A small masked spectrogram model, trained from scratch.
Model: encoder norm layernorm, encoder patch size [16, 8], encoder layers 14, encoder width 384, decoder width 192, decoder layers 3.
Training: soap at rate 0.0012, 9000 steps, batches of 128.
Data: trained on babble in 24 made-up languages, each with its own sounds, syllables and stress or tones, from a formant synthesiser, 29.5 epochs.
Rows from block 0 of the decoder of a small masked spectrogram model, named by matrix and row number. Rows with one number belong to one neuron. Each number is 128 + 32 x the weight over its row's rms, rounded and kept within 0 to 255. All counts start at 0. Numbers have three digits each. After the name is the row's rms in percent of the matrix's.
After each neuron's rows are labels from the 100 clips, of 14976, where the neuron reaches its highest value: "peak on" is the class under the peak; "top examples" is what is common among them. Only what is clearly more common there than usual is listed. The data: babble in 24 made-up languages, each with its own sounds, syllables and stress or tones, from a formant synthesiser.
# fc1: MLP up (decoder.0.mlp.fc1.weight, 576x192), inputs 0-95
# fc2: MLP down (decoder.0.mlp.fc2.weight, 192x576, transposed), outputs 0-95

fc1.353 110:131107137101076095135182082145176147145134125146108153141139182103094125100099149073097143144170149102091146123108146191141102056202085183157105126197191173154134123093136152138133150130102117116172077135098111105068107118079174163145106097133101130127130108130133134142080083144104113126
fc2.353 132:129116126135149152136145136169111117153127077178128122156094144147139118139075103175068134089125141084125128181176124156089135108103176093061139111117135085095103163135154194105090052153106142135139125144165108151106132117194151132105174131116112145139118138168138144189160139161148178141
peak on: /ɔɪ/
top examples: /ɔɪ/

fc1.433 061:210087155114135111136188130149142124117125102093181120185148124175102144084106087154067135120111124074170137140125056146084147205115197141189170146149147122090168091118089172130070118144160138134125118088124125122099114095140045150171141160127142152120201139026179106113105126126134110155
fc2.433 075:099164117174114108176106106102178103159129221133116145085153124101146125205148114133112140143113107172060111105140210146181142117146088117154087115077099146156048162099144116141145208092108125138164100171123162183136105106090157107068127180138079130097103098176079116136145144142142150106
peak on: /k/
top examples: /k/; prosody: stress on last syllables; /u/; /f/

fc1.571 155:165106201134167183112188129109113106134138128080100124164127167109095094141141122131134111122138084112119093101066077123112135092155144145172145181135170151160102105178095145139120114130130123150102099153051133123136140155066127142123137117122146139099134141124106125124089179096134132180
fc2.571 152:140148137118171124058121174128136177139133093071160111162131094133155145099120138049118106165127176118170131128146172095136173138104126134151157155126094165114136118159178057124144057084141057098143122055146099142120064117126098072127124142097112080107121098131156093149148122140117114121
peak on: /aɪ/
top examples: /ɑ/; pink noise; white noise; /aɪ/

fc1.453 088:121106156149073069132124056121102095183133106173143103142148065160154132050115058127125138141122119140122147121195080075152069146119113183160167088167146185094115125150079144123149139123121101152119093188089159097102131191126140160142159101155142113144134140177063149132169154125081171115
fc2.453 079:197125133145158200174135162137149122181168131113141216142138151162133124146160150092152140095113109123102133138097145158112127115161178078085120077124064116095137094071126103137140190123084172112130145100115106149166132088061095114059102101123151147131149116100174154146085124128153111094
peak on: /tʃ/
top examples: /tʃ/; quiet level

fc1.529 074:123112124127116111168122141056108042097166087135112097138211125119171157094101101097101140093117118110129114116172084174131189114113105157131174107121094174103122138134107147157170189117114118183096073173107113114098144164139180101110100114178119142106131083159096135186157088140143108060
fc2.529 066:143149171127137143110162152178142175182105131119132178135075114209113108108144155089131124155123110133100181143082125121137082139125158115112093068168172099079158101096151108132079103106087122083169171106140158119145041121058058151121127123098161148146167171079157137098151152110142100172
peak on: /ɔɪ/
top examples: /ç/; /ɔɪ/; /y/; /i/

fc1.399 148:142089201209140170145136155111148115169121133092112162061097101173156106123106128140181120140099099178112175097103102143150134136129104111084131132122114085141156055097159100088101139157156084114148137140171191093147043070109139152085096142149134140095118122136151091193167122119161134154
fc2.399 142:129124121166111102092081182222116154124181130194117024136137120162090162172226131202113097129135131149194108102122123140201118099119199112159138173159141110085107164147128152062124044080115146115113125129141088125154159117160180160116098132155138148118109100174120126112130163107109123174
peak on: /θ/
top examples: /θ/; /s/

fc1.35 125:141100226132143111117121155084129141123133191077171178149141087127208120128104180096149109151105098177113119165139107138107107152124108115178135158134142078087119070080096111189185110138158116181113143157114160110171120135119149114129118144134163191159142187141120092105145139097127105099
fc2.35 108:093117038110133131074115071218129117103134107140079133180110144176084162198151109173099119060114135087174143143092170184145164113106120131158136092128141169117117184135092104114135162110112097116092153107151072153133109143122122132168139087125079080100122103147125140107149130086125085122
peak on: silence
top examples: white noise; clipping

fc1.472 109:147077098102113143139131030096127093143128124128141078150122159151151122091094123107143204165110138177124112086119173093105157064175116152182156090122130133114135135122102132149129136162200080139147140128113119199152227096149076145166105133116114172084154107121134154131086166123117142105
fc2.472 085:134122188115178166082146182134190176141108169074198197137150112153099145166166151090114110160151145115173139156160137111165164148118172108139136130088132159164103100108145145103080120133096160110136110143099119068103117094065152109069129087118102104078116158106124148098162073130129077142
peak on: /ɔɪ/
top examples: /ɔɪ/; /y/; /v/

fc1.44 093:132170094146094113175144178084118141067149107118153073183161112086108149128106114150062120082143161130124118120111085140144148181128197088125153161196184167087075140147084106103157160097153185126148101073056136126176122127102113123160126104096140152146152138118137131063179104069115131065
fc2.44 110:155141222159127144196104132187093133181113115104162119117123171144120067122169131052171130179120062148083166134127128081142101088135121168104126049101078119144109125095133160155091134133089128113156156194159152128080142127103143154122146160130135158074131095129125114175072185134163126200
peak on: /tʃ/
top examples: /tʃ/

fc1.480 115:159152159093162151159063107110083162134145103120137132093148115149170064104201169141141143080057089096133142161134071131106172106144102121076129098131109186103118092144148130167102173087152087101095108074076201115122110193111118117147135107162161132136131091075122122202134102128121173135
fc2.480 088:146115091143125054027211134191121084113138109139166152134157138164110110185140119175131121097158170138177145112120174197163117169103187118148137154148115121126120105161059133118133080113102155096158140167165104089114105075143150144108117111180118125104098127139133130081137136124138062152
peak on: /æ/
top examples: voice: child-like voice; /æ/

fc1.437 130:089118119095097145165146117088086099116095131093149152129172172120123151130115143131161080110126173138138210172120138091183144124121132118147166108159199178086129094174119033098115133102122114117065141101183153179099118169115118106136098120144106191150177105119091143117121143107061096139
fc2.437 149:115085127139192128152135090073096173120178134095139064086122112174118093157186124087109082132137080134187112129111070183086093043148182125150150108144132095102152113144124092188056148059106131114123169133155152125097171113169197198151093156068102137149134125130175122151070152153164165123
peak on: /x/
top examples: /x/; /f/

fc1.518 060:170076114123111124167165103138141083146109108107174156123150156134163159063128071087119195108140121069163115138220057129130146110136132173163149086171096134140168148112096147171159173128120171123123111084150139107116110144141122154182136128141130158120175162021135164137134109138130121141
fc2.518 048:131141137167135126149136127117184190169173163156106137141171093124136109138182136155110167196145122190143167108061209116150126147134125111117081101100177108111136083103170174105124123050115110089124112137096115127108112092050107094061137132115088121119087108191085092101108164098129127111
peak on: /dʒ/
top examples: /dʒ/

fc1.510 073:121098138110158146133107152087073141125085103138176212157096137152162069098132176062126096160109148182137114131115156124129147096157141142175131098133086165152171148065067165109163139146071138115074169161153168215088105118147124133152149082128106118124111183152134102137118082139128107170
fc2.510 077:163173086155112078124161096134185114124159138100094102094063107124134158161093090175121175128107072069108137114110120129130156154164150131135105167162184080160101116166149128154150114084126126132165085107085129061143142158127083153067130154105141127143165140123129124094177156122129179089
peak on: /z/
top examples: /ð/

fc1.273 117:191226163154137115082131122126118097129088085132171100153137116128088139195105092127141168134094122132177153102169162111180119172189161118095095047138180170129147170123098162095093119114112072164159114162106176091122129140157124120107200128109091143116163126154102148172148133093156102104
fc2.273 129:106099091117142161154091100121111151139203139094093145113123182083166152131143110109128091135162175161134086148138123093095071150088083112165157169098149165128138181150136112122131134142156153129129151096149042141078124083107153138170087119173142107129066089095141115072104109114097138101
peak on: /æ/
top examples: reverberation; voice: child-like voice

fc1.171 105:072132116101168165106159073079165157145127207113125185169082093134153136083105182072180092077133152136109183198149152105146138157138114111123080109100059152071170124159136185088168165130143082137170174103081085136124134107159100106128149148124095131145134202121136141157167133128123156136
fc2.171 114:178071145127056065151097158158157110140139092141100143136129127144105129136086098138105178169163132070116136131092108162112171105136116122161142215181193153171098098089100087154088064077151101050123127111154192079162148170079091196135101097112150150128189155117090153092214148108116126126
peak on: /ð/
top examples: reverberation; /ð/; /ɪ/; /v/

fc1.89 150:113101177103132139134136055191131113150134115155168127188116142053066105119102089107122131110151164116156167113130108097151122114141120185116159130150143137137130100126046105162117144131151133099113131122090152161102146144083184147157120131106079128087089153091123102176127107104100142080
fc2.89 156:116163150108120167110113144116133168094165168098111131159157121068138153135182131103108141154126104045132067127108166094132139134176175145105161149087074175135094122159152158108107117167125115119122132135134146133145183098096171139072177086133168123207130138111141132164122119179151129209
peak on: silence
top examples: mains hum

fc1.77 147:173142187090120122132103046131083108155147086137083055116138145127094082135110182111112126172097084123166105139143116140090128083136150195170176114155186143120093097125180124080126177131108154089159088104118191136095121155167152183154150115131136133191145126126156132089135097179073097166
fc2.77 156:142153139136141096170139171103120112147124137092161155144123086168112143156126135177143168084155137145094113114118141167168169119132203091149103089108082069173122147121109105150132107116116128145152233154130125188174126160116118065086107142105130157099143113192103136141086109119155189070
peak on: /k/
top examples: /k/

fc1.301 124:069101136090091127129150183125088133141105092149142103142123042151213115085148088080104108137111132186146163111098204177157132114179176142095087145109072156146132163144046101097115147087136127122122156142133155120105124140128111185091141146121109157113135194115106120114084172103158109159
fc2.301 127:122105128140120150118079099132153153087153143145125181149143107058120134091105162152169144104114185104175117127156102102103120158094128114147120124072126137127146103124157142171179108229139088176158132082094103106156102184167154083123100102151131080148125164159122157126130105138097143136
peak on: /z/
top examples: /z/

fc1.311 124:080087186121149156133156143138147111169143105115122107162214107070155084151137069172123135154137170189162115147118107199163102120165211162130141087131063070147100071143103137129090101107095114145128155126149154139076100102149158119105067081157091139063144134096131145123095076136137118191
fc2.311 147:097132131162113166147142137104163122094149163139090172095170109093172133114102159097122085143082131048077134074096122077086093093134071104091098108176147160111129150065218123112170172140141129126144134127108179163186102157127081122146156143181154157166099129184087123165118164114111114147
peak on: /tʃ/
top examples: /tʃ/

fc1.235 132:191163075103134084147095163090120125076114185128146140140172109068164185122132077189150107148079164140118135108149102150150152143089073098134104174196140147155170166148066130088103127135128047150175178074154142153206212125112127108073118160091092135131128115148061089130134123097119122090
fc2.235 136:164106203130115192145136097170084100224132069108115113133134177137106062139153135052162159130137118128179119149128151088128109119181181203142108041073111122124106086130156176173168120139097148075147066168104137063116081135133147145146128125125129152125124129095162163149088140156146124166
peak on: /s/
top examples: /s/

fc1.431 067:126120118183116111097150100160127110134096098142143169129161131125142093116123122044157120151104069160159146182104113147147157064167105155194099067145116185159119073103188107135168109129099148054130141199113132126169125122099119112204143147121144124105150166117091125131126069129113041112
fc2.431 063:120107156072123109149118100057160136081147153068094112108078135110144153133134084163095150085111099113080117108137109060094139163104157102112136168167137078104122156165122131151118193121159093197126090111110148124058132163151097118071111092142127158137142064120156073135095156140128185138
peak on: /θ/
top examples: /θ/

fc1.509 105:136185180101095167114110109158122185101149156124104120190110100172093159150116124099093128075071159067140157092100167139125151127099180145072137148111139126150122147116162101108158139048097157079141103132126162143088157111150110174073126101053151121138216163062101212158158126138130131164
fc2.509 104:159136113149194162169161130119150050127069101088170146124136121093163104102160120087173135140147150160175157146147084135111095128128099109189143104127131151115147119104139125139102103139081071145093140159063084058169091149128172086163141130133093139127096112152141096138098121154084133157
peak on: /æ/
top examples: /z/; muffled (low-pass)

fc1.358 080:134137131135094154184101116084049133069110093126146130157151155112180102142078151111125115149123127087105146109098135159137173112211163174156126108123138126107106155121138123155122176188118079071119128171096148171104149123107083094089119150160073129161159143141109120131106123149121082111
fc2.358 070:135130112125163081059115165114125087186121147136099092106079076127062159086139112140104102109090161097145092089100133136078069117057085122136142150095138088158101147154100146079097128137154132141144157131164098098105191123148165163161137101095147122081068182142163148123168123152205177164
peak on: /ɔɪ/
top examples: /y/; /ɔɪ/

fc1.109 050:096136135139127147173148117124088152132146090134081158178109137068144076128168162109100103220100159155154108147120161135163180123139141169159137138147089168118115153122116151094054135156111139130117157157170062166116152092141120113173109127114126137110129119208161111145172072167103134132
fc2.109 080:194107165120114129141143096130135119126129153075154139110125097188141126146092109119121149101100042120079159124127111115106109163141105140104048128178143118096143112164156102178174178106112111116152104102067220134094084137091076160097143113132150142172176143092130130115138155119118124092
peak on: /dʒ/; /ʒ/
top examples: /dʒ/; pink noise; /ʒ/; white noise

fc1.206 073:118062100158094171135182084162119152191122152119128112116153092111067166094130072098110141141165075198162091133109113099157070175150126134204138123128164142115098067098095145148098135156132144147178149137097130116080138063155107158140158141132158159108138099083081104153154097145120162096
fc2.206 079:170134116122151113143115117128197127150132154100138166152144143187142110151132149166113111185109130100112206154167138128133170111142119074144142147168175131069161143131148125115135153099093119090108120105123158105146155121064102092105093073155131171117170110099130149068088138104093061174
peak on: /x/
top examples: /x/

fc1.562 152:099143111128090155163104111120174121155178132179116101122117034126137168127110144149086147088098057136136155067149145169152162120129180056063136164145096163119163150084162148074110147089092123122165116166119170119075131114168100173105101117138109174121171162078084112129154144110116117090
fc2.562 151:100105144155149161105120124156066127131130098110179163111096178144107141150066097189187139110126186122161166196145078112105121113147105164182091070060135152148126121128139160142088094186138104201086161105129137086187149115156128133122146126143196033144134128078140107148112162120078138097
peak on: /p/
top examples: /p/

fc1.217 070:148084129114126137133092140166089067164120129090197181155143098191101148119134088109101152124128159131126105109065161170117066150102097134200150136123116090156125066099079167099170153144143078069138105104157105125085046127138151127092090113114096168119136139112149129141083141106122212158
fc2.217 051:142185164072142090141173102086162168117109169137097107128111126123119057139163155163120119148054098122104107111180110115154165076191154106057129148138120131065195184134136159185104126078146139150085181162135165105165193098076106189172146138122125163182157144111108156112156129148099082125
peak on: /z/
top examples: /z/; /ɛ̃/

fc1.12 152:162061129110101199170207054145161050167144125108068103105191163125075093099143156092096085141150121162113105126114107131136123176130110122126176101128083089157090128115088149093143113168107166123096171151133134168078082122132136159102120109204195131103142145092141087129093098188132110164
fc2.12 140:134137143093094168147116165137094140101171092119156127164119120120100102178177065170132169135149148052149154080171128101137106045136110145114072146167129164099158148138169126071109130097113159098124061134126101145169132127162118107146119133139130163171141075172147123150144162112135113192
peak on: /tʃ/
top examples: /tʃ/

fc1.415 064:159138143133087120094211078109117168170114124186176080153148132145112070108081132143097076148152056092185174106163101118173184118151190188166107104145105155099163126131163098104113129139092161081139142160125115129127166153124058149132175161144132080056187194093161123149090086168110090099
fc2.415 073:127114129115132149168026151145127123090165130120105186105148117154134174138166090111114193115099182182084115105113098101161096110149083122141134148078130150164071174118113112147160123087157108162081148117124161135071147136097206090124127105131095155198101042157123145086176133112155160160
peak on: silence
top examples: /d/

fc1.454 057:113092186150106112190145085162120105103137130134151058145218139133125102152097109136127084153139137142051125086077177118114136159154141099213142124148160122112131098102140118119110224114142096090163065165101111144105101115162129144096119132130138161078124186136162106167126086101137086078
fc2.454 063:164146138116172168097096165106156151140113153101163178190076107147136138120157141120117136141079123148134121163201082144128092099117102135061100108090059125105174128149126128141100085133108099122070208120122159097155140081094122133178107125099096147200142065129128151081074146174110134174
peak on: /dʒ/
top examples: /dʒ/; voice: high voice; /ɛ̃/; /ɪ/

fc1.513 046:129126120183078130138144107156102081148132088136079118107108147137121080119132114088117130148112103176152158159071102146173180095116165136122131084124106160154107123166169095136154091130048051147120138211125142167138159084161155094115141116145132138116145083217085117149138153081145065102
fc2.513 051:139125142058142127103169138087152178125113133118113170151100107133138127099108108136092105084080108101063123112156083130044086125165109144138119171241166142067161146136130164139099166132165138111156109137095156131077074177130075132138088101123091135163151154078170131148150114192137166162
peak on: /t˭/
top examples: /t˭/; pink noise; /t/

fc1.134 096:118139118128107099123171106153121103075183137161165138139162149114090123102107139177164091106108185125112176149148078118138207092139118156118151084165145126083106113133103132147101159129116073147128111158155136160099137174098069137169099127131113151150149119095124135145082154145080076059
fc2.134 106:110138108128117107122077095104099160129123143082108055095117114109124087122120111073086137117116110122139119114135110085153067123152103103112101131123080129128100159143132140118126106169108161124102179114137174101133158102183219159128199136120091128145116160133148093212118110181177172186
peak on: /tʃ/
top examples: /tʃ/

fc1.382 136:120108133112111103124114123093102081133157140148146157193181125110165144155160154156080109147127123129115154187158160135142191166109100093138143110186161219172141118172091115126134129095082146123154138115135155167120155187153110087087071147095101136113172158086104081146055132119094081084
fc2.382 139:130079175193155135148106124184124167134158081060080127119062126124091100137180143109172134095146109098153127126132042098152090071155124168122094056083170119154192146137151185158137156160141087137136113108137128084099080100119102154188108138139143129130106108127123157149152087104141185174
peak on: /d/; /dʒ/
top examples: /d/; /dʒ/; /z/

fc1.252 124:116114207199142134153144109140132164103181116119144123125111133112090133125107168153065167109128115121124173117092146137131120107167208150128154153109107099173098116109099139126105097115128125093131117128087145129079140146099097162154153091154053179123162109134108165091129112113045135144
fc2.252 146:123118088094168116093114125136113068135108084105084040111182142087124141080110132189172095142123128133142111101111119112116136126141089152113118122121167158112148110125142121097148149200084142150143170147081101071174055149167105119130110131150138106126122187109138097125134128149131078117
peak on: /p/
top examples: /p/; muffled (low-pass)

fc1.126 064:139102158120091156158131127165185100158128123123138101129155137173083119111144068091133135128170080146200121134132138131153103181148166163168164136159071157108137102084106160137127143112119154140129166138129170119122130142179128116108101108116125175099173123090152138134130073142109126151
fc2.126 089:127148128121130076143139128121118138102181116149110106123151105140130124126144134199092100157068141099115178115135123116130155075114093114104098196156201151110148107182149113103147117140102086060126085091115131113114120110103145146084127125144108087155082146136118154125103152169119119112
peak on: /x/
top examples: quiet level; /x/

fc1.269 122:165075193129118075158171165143109219103123110119139099173164132125165121179102122103139102122073128192157111079175152163118156155120170152150096094134029047111114092113158114171148097125122106141139143085157182100166143186079132129121107108157162175054140142081152106095140150091186127088
fc2.269 156:078167123145104173149130172183156099088104113121097160164139060118112121112101177081162125089142134098054142119099136141108106104091152109136121156140163147124123169056172144094094159090128081199113153138084090136112160133180116133163097096172172129094116118143137172135145105142160127042
peak on: /tʃ/; /dʒ/
top examples: /tʃ/; /dʒ/

fc1.512 102:112069133137135129134119170119145164130115112074173108131116119179147152103190127127123073128117142177144162138135136096138124093114131110183135154096061112096111140144135187036124071148138135113132213185124114152134145153069101100085139173112103163154130179123122112134084161110139151176
fc2.512 102:062119072152088115108120115094117096098122148170085137132075183164173119101104149196153112151152114133115114149109159138141164174078137074101139182202213130084182135124124103172165179075166104114106091108100144101149132122131094175197106108126140131088166113162108162136195103090111102083
peak on: /ð/
top examples: /ð/; prosody: no stress; /ɪ/

fc1.93 150:125202165169148077132114134197158138105099145113180141120132149154144113143104128172158129121124102143131179072097104155143129088142120124154116066104130151136215131128147178160105153125108190115109141107140187147157105158138112112150101121064107129129138102156113102162127158139132102100
fc2.93 119:114158092127123138095141137113130100170142118153121088158159141084125132101184112164143118128139074131097108113159107135139168165140147081141165167125093117101122162121055175135156098116169128139090132124092059100056163116174147102092136142122122133089097181116090109141106047111135120164
peak on: /tʃ/
top examples: /tʃ/

fc1.337 131:157151204166117136101123067209079156115070083096100166173150095166149140104054162115109163077132100135151138119114141216154141092175192165124110064106128125153116103105116155146124151140131142119044105172135136176112136165091169110159137076131099152111189132094098151074183099077092119166
fc2.337 136:096131117113173089094148121082133119069149107130150079143111114121149104142132117153136128130144117188137119094119084162147103117139150151114118148186107165082133103131105141145117096168142120164125147060113140029114093113187126115098113126136134131080125211121179126171114179138149124077
peak on: /p/
top examples: /p/; /e/

fc1.317 132:099054175090066147156177148133129127161115112166203141194120108108135145082158156191110121129130133164152112119117150102108145127142150102099165153106061152061145088126079152090138124133126061109131212142154139100081130155096112167132109099188108176059162150157128134160127167105138109076
fc2.317 096:095111138103108112078130092115143094084163072117096169098117106110100103083111114133148144129184142094136156091078090169143157092129152129150116248129170148146139165104137108173072146151174106119163141177064154141140155107121122100157096114115194132142158158159107163143199128154113132104
peak on: /z/
top examples: /z/

fc1.366 066:111113172106091148133152097161138149127160122084161143145130128149122090142141124048108129119072110177119123166090150118137131107141163141219111074143136190104163080114164152146126127164097142111112136151133116089113144120108107119138131114087128076107146169112161128129077076141186053099
fc2.366 057:143135105136191089125066134066152083106072147148089073132126083130101158139114130197112099169100092093121104091134095129125129163108092089088157156142134039179177165160080129161118157080196097130124139090164155174150115089125143157145091161143090175151155114119140126114188119168087160146
peak on: /dʒ/; /z/
top examples: /dʒ/; /z/; /ɛ̃/

fc1.91 148:063000060087126127119094138135071076165174104123124156116208098119222162162126132132174129110134071154156130110147113095128120122144124156158047098132093164082144168130135142120115138160138091172134140154161087138153093104181111141108112120129145131178170112139065107132114180097088121146
fc2.91 156:123176169194167162117179084124161106083084134063102174139076134130094127107179167134136125145115090062137125176090126176170154156172170132124171074077155117144095122085106150142146158078100133129118135116101179083130160127093068079089137150143181141103163178091169163088126127082175128117
peak on: /x/
top examples: reverberation; /x/

fc1.76 086:138097106115124071137140108083126119160163131119130145181194081124129189062188071097131107071176110133133141130197061164091118090166149128221149082170119144122152156134131164178158170116084141124144126151090117109117106166144112130107145109146137133176140127098095129142110127127147141079
fc2.76 078:139157171178116148152063185190126155168119129176168171090113147164104117192095117161162175185075120138109145109092207121160131159106145102083101119051102088109080118079120128116083138139130129099090124087125135138135169120116091155051116111098178169113113131099101153167121180086151104124
peak on: /ð/
top examples: /ð/; prosody: no stress; /ɪ/

fc1.30 140:171146191138127103137150110143121120123142156085169170095157101135157095100176078124153110127113144136134128203104160097171074128123143145096124128083111184080160059156121108101147115140091143116169151122149122180100121080143120100060101125071109134148110162144105148212134103114187126226
fc2.30 151:099124094147138096097094171106137125160102100131162100100106148139136117098122195151131084147155113184130142088135107136119182113098117045147178087121145071114117167145118140152163118126157113073102113132152077107198131151080125172151118144190092179102174073152093176110082170127113091082
peak on: /ð/
top examples: /ð/; /p/; /ɪ/

fc1.390 074:186136162134139088082206081118125155107147101129171069193125156100127098102101121165078123112094125078191135155106093122137183174130210114163105065185117156095160126113124189133093133192129184168142131115138120149123170139137041167131140129067146145094177116111173110151118100137137062129
fc2.390 079:064113069165132144180040151136174097169162182154111141084157065135137164196152082136140124127137119208063107104121137111155111120116080142159130160068186144203066148138162093129132161104179084110171110115132174146123080121141212123075128165171085098153087122150115111111151138121116178098
peak on: /k/
top examples: /k/; prosody: stress on last syllables; /f/; /oʊ/

fc1.231 110:143030121059069138110171052113136039223155102134165080152204150151142117087156091117103121133141130175156076110152089085106140179141077116170170051142111115149143121155082192184124140174144072120125087172090168146073124100140103138103094120145133130131181129152125125153111138106117180108
fc2.231 106:104160126164207170129157146163148153143126151125164209128146142182109160195180134151198104185110104107109147136154142162186145126118148079105156120105124140087147128077146115071116131133136182152130103107139050083142174089094107122053145129084132126121149139089128140121128093101126111144
peak on: /ɹ/
top examples: /ɹ/

fc1.111 089:105092151145127121149147093143112091118184131098089126201122094171148177132118121159133090128132138156208126171112124175061128127150144153096096117131169111126082094111088112140090196086099137141119108146081116127120127118072059126141108101143150126138132133127071128126160142136095059138
fc2.111 084:126126135088130140145095073100108108098086122137124082100097151106106105175071134082142150117160107096080117078103156066163091120115122117103182119115050144156116179115099122140113119178135136123120141119164173126168137137219180161156196148132149122135154194141149131139108131138195180170
peak on: /aɪ/; /ɔɪ/
top examples: prosody: tones; /ɔɪ/; /aɪ/

fc1.422 073:141144096145150130099161128104131090135118119138157076164127132178154097178080166128129128172115112132138143099198132151088119082115118159142066107137103158153143185127092119040131178121143150128124116188121148093094121199106109142159082147116093129111199126072104123139148142157131110200
fc2.422 066:153134177118146160147086184127072206110127156113127150110132121076114155078166124113111153099139158130097125151066143089168093150127176101118162107082091095126139105129143131158130092136088084142130167090112102182178152093106184112107136127129160112140082123209123147136108122144146154073
peak on: /x/
top examples: /x/

fc1.503 074:158101142146092180180133142079116099162125102130183150171123132177160105109077177071133167153127172127105139127136151080146109163176130155139135167108141110133146075140121089110124154125094094080142118125119188150125101095133152134172148112136163164144116178137121116118120117148144094102
fc2.503 077:139126103147117044097160033150151136109123158146133141136135142122106101166171091206111115112151108082123133167159127167111140119131143143147133150224117131092168189131117132127126144085186154135083104140138118128111174129099077101143107097122028136127134074090130139149147092094095125123
peak on: silence
top examples: quiet level